A small multi-label audio tagger, trained from scratch: width 160.
Rows from block 5 of a small multi-label audio tagger, named by matrix and row number. Rows with one number belong to one neuron. Each number is 128 + 24 x the weight over its row's rms, rounded and kept within 0 to 255. All counts start at 0. Numbers have three digits each. After the name is the row's rms in percent of the matrix's.
After each neuron's rows are labels from the 100 clips, of 14976, where the neuron reaches its highest value: "top examples" is what is common among them; "loudest" is the band of the loudest frequency at the time of the peak. Only what is clearly more common there than usual is listed. The data: single English command words and digits, spoken by a formant synthesiser in many voices. In brackets: how many of the 100, against the usual share in percent.
# fc1: MLP up (model.blocks.5.mlp.fc1.weight, 480x160), inputs 0-79
# fc2: MLP down (model.blocks.5.mlp.fc2.weight, 160x480, transposed), outputs 0-79

fc1.295 099:132159139117171120155130117130117108107154152112162114130140146140141090120087160149160098167125131146093179155119138136145160146115115090106142122108137150133129094146143087141130149151066123139134103129131097125118113177099142103126164140
fc2.295 093:172139126096109119098127102177133124121105130143129133093077128135117129132127105165104137097159141132115062135150120103095073110129143094155109115157144144130171138127149168115150143156146110108088148161157123130176165142135158120154099157
top examples: voice: deep voice (88 vs 24.2); /ɛ/ (52 vs 15.9); pink noise (30 vs 12.8); /ə/ (29 vs 9.8)
loudest: 250 to 500 Hz (37 vs 15.5)

fc1.72 114:165198146164104103158120144106117156119110137118164079148134124126135133101091158113112161119093133145104159111149146090137122132110117113155119111097143109145131084120058130114148138092120095120157135144141094147114131129127138147122107123
fc2.72 111:099145096103115151163117122135126091125121180119142096131111121113144136140178137147130111089144183109120156093163151173108140153113076145130145168165140146136153184129133136118097145172135143105115165117139107167136150142134128121169148132
top examples: voice: deep voice (63 vs 24.2); /ɝ/ (62 vs 16.1); /d/ (49 vs 8); /aʊ/ (38 vs 3.9)
loudest: 250 to 500 Hz (49 vs 15.5)

fc1.135 090:130114143147171136138119111106128117106129122129142135117107197130156160147145089143156159120124132158109122160108150118123124142148130149124130094080133142150104095126157142083103124112121165127139116174126143101124139110145110115165131146
fc2.135 097:181149118140103153060161125127118140098128081133148132143124087125101099158120140142116111167097197127137100095169124111141126120089128129123129123152164116139124121108137118075133136134095164132206138115129115131144134143128137110121091144
top examples: voice: deep voice (73 vs 24.2); /oʊ/ (56 vs 16); pink noise (43 vs 12.8); /ɔ/ (40 vs 9.9)
loudest: 250 to 500 Hz (46 vs 15.5)

fc1.347 115:082156081153104136134161104115141143105126184112113110131128113166104105120140138112135077092135082138128104156093121148126146135088132118126154129082132126156150132116146125098090157133079104098144129153118187133084119093135142134147098175
fc2.347 107:155138155146132110163133153134156128113133128041128102144083109135141140158114151157165108118130127099104118156149145130114150112152137083101105093145103121164122123116160121162122228095109126139135078141149114130114130107124105145134122106
top examples: /oʊ/ (43 vs 16); /w/ (39 vs 6.1); white noise (30 vs 12.7)
loudest: 250 to 500 Hz (63 vs 15.5)

fc1.468 115:090142140146132097153120122174142150127166110155141100163119090147100122147106115137121160094137154142105146127128120129135135136104160097101143117135089153121086117108122102107140080136160065144118110158072130124153117149139172140146141140
fc2.468 098:163128157143153090170092098104147125109110109182151139124161144129128134093199125120068130181105167106101129116116089138145135145113105110122187100106091128124171094118113115141139130156148101104180140123103151140139120129107158135114126121
top examples: voice: deep voice (82 vs 24.2); /u/ (29 vs 6.2)
loudest: 250 to 500 Hz (46 vs 15.5)

fc1.289 110:121143100127110127106152073121136118096121121106134110152122108153163131123130113101166167159131121105131127141112127141110133126148140118134158151161161177129160125148157128116060161120130117112149164149158180121127111114125123130131117125
fc2.289 107:133144108121129143125112137128104154122116102035106147098109136123135076117119140120152136127153097149137128170138158159153114129138102119151133162096086175133080136118120108111103179119137112140113126155109122149110165153134113136116138174
top examples: /oʊ/ (46 vs 16); /ɝ/ (39 vs 16.1)
loudest: 250 to 500 Hz (64 vs 15.5)

fc1.263 092:115150151094157122105107126163125146102107109107079158127147136150147136119116132106140158102149141125118163118135102132143096137124098103116094101141081141106121115098099098142092115162161137133174140124091137165132134104094179119095142136
fc2.263 095:132110128092067130121083102146122172152165138148115083121133127125104147118125130118116139161163111156086123145071088151130103078149103144126131163145098127134104125152116097164102096173117128125109117123162126116118141134149125148143154091
top examples: /p/ (66 vs 17.6); clipping (44 vs 8.2)
loudest: 250 to 500 Hz (45 vs 15.5)

fc1.251 104:128154106132130091149135107122160144137125158134154130177144104169111144113108088141138106132160128138128138100106136127130070083115131155143102134100130143117140147146151116140136134133124141171100123168124105074169082111136109122095115130
fc2.251 102:130095151139087115094111183164069148096167119146094098112167180106167102116155135099149148143107116117121185122103116111125103096124110099120116119116133136136103155109134116126130124122150171119118110145090097116108108148150101166072122099
top examples: /p/ (90 vs 17.6); /h/ (25 vs 3.9); word: help (25 vs 1.8)
loudest: 1000 to 2000 Hz (53 vs 3.8)

fc1.158 092:114131105137124123124103085117149094138100139141118107153109129120122118128167160162127167128107140133157126123176092112084082123101126112117113139092115165104121118160123133138166171066093183113180160122133135128157136139103098141135111116
fc2.158 088:128117105096114164149115130135134138112107104127142132145112139106168128166111132134148141105129112107101115152094103181099143127097135134108096131112101191143155119125173176126145128124104105140150120113099163113121142096144175136145142119
top examples: voice: deep voice (71 vs 24.2); /w/ (44 vs 6.1); /ʌ/ (30 vs 4.1); word: one (28 vs 2.1)
loudest: 250 to 500 Hz (38 vs 15.5)

fc1.339 106:133131075161130097110148098106109110140139155133111104134189125161100132147129102135134106116143143197134133114098110132099127083141145108119142113159156129088148108124168153125110093147093159094137113142125122111116138115138117128068160107
fc2.339 100:154119140099052137125134148142152154141172146143146111138095116145105142139126112166099145137112084181111126140132117089100131126142149123109127077134125105100122140142168155120119149161140128093150157189132120120104129155104100185151154143
top examples: /oʊ/ (77 vs 16); clipping (74 vs 8.2); /z/ (30 vs 7.9)
loudest: 500 to 1000 Hz (56 vs 15.8)

fc1.109 097:141109111155111152110088084133099141144138121069134099107116157129125124180102114119148130112105144128154172123153153118113135176108145116102105138165110151151080094120116123092139087130139139164117119114152150158125153095145133137127158134
fc2.109 108:116145156081101050140093134140172155121145124129128125144133124127109117114134152085120160127131149131122113134155112091143156157130134121117152141114106135156108121136132118131107104116123165118091108138092148123125114119133183132094132121
top examples: voice: deep voice (57 vs 24.2); pink noise (44 vs 12.8); /oʊ/ (44 vs 16); muffled (low-pass) (32 vs 12.3)
loudest: 250 to 500 Hz (46 vs 15.5)

fc1.193 101:095115101130109109138142096152119127157173149091154123085137114138102122156133125133132145086112148139136079150130163118153126160099134116094142118072123151136142118129122110132173144093140128130124140128123160141124144118160134089158136136
fc2.193 098:127126183113130103137136156143169145152135123070118117156124097102106156184114123072120134104135080107112114121152146086121154110163128177139119076100153159130097126123101114134093116111132146149144095114144177114141180109136127097158129118
top examples: /oʊ/ (56 vs 16); /w/ (37 vs 6.1); white noise (30 vs 12.7)
loudest: 250 to 500 Hz (73 vs 15.5)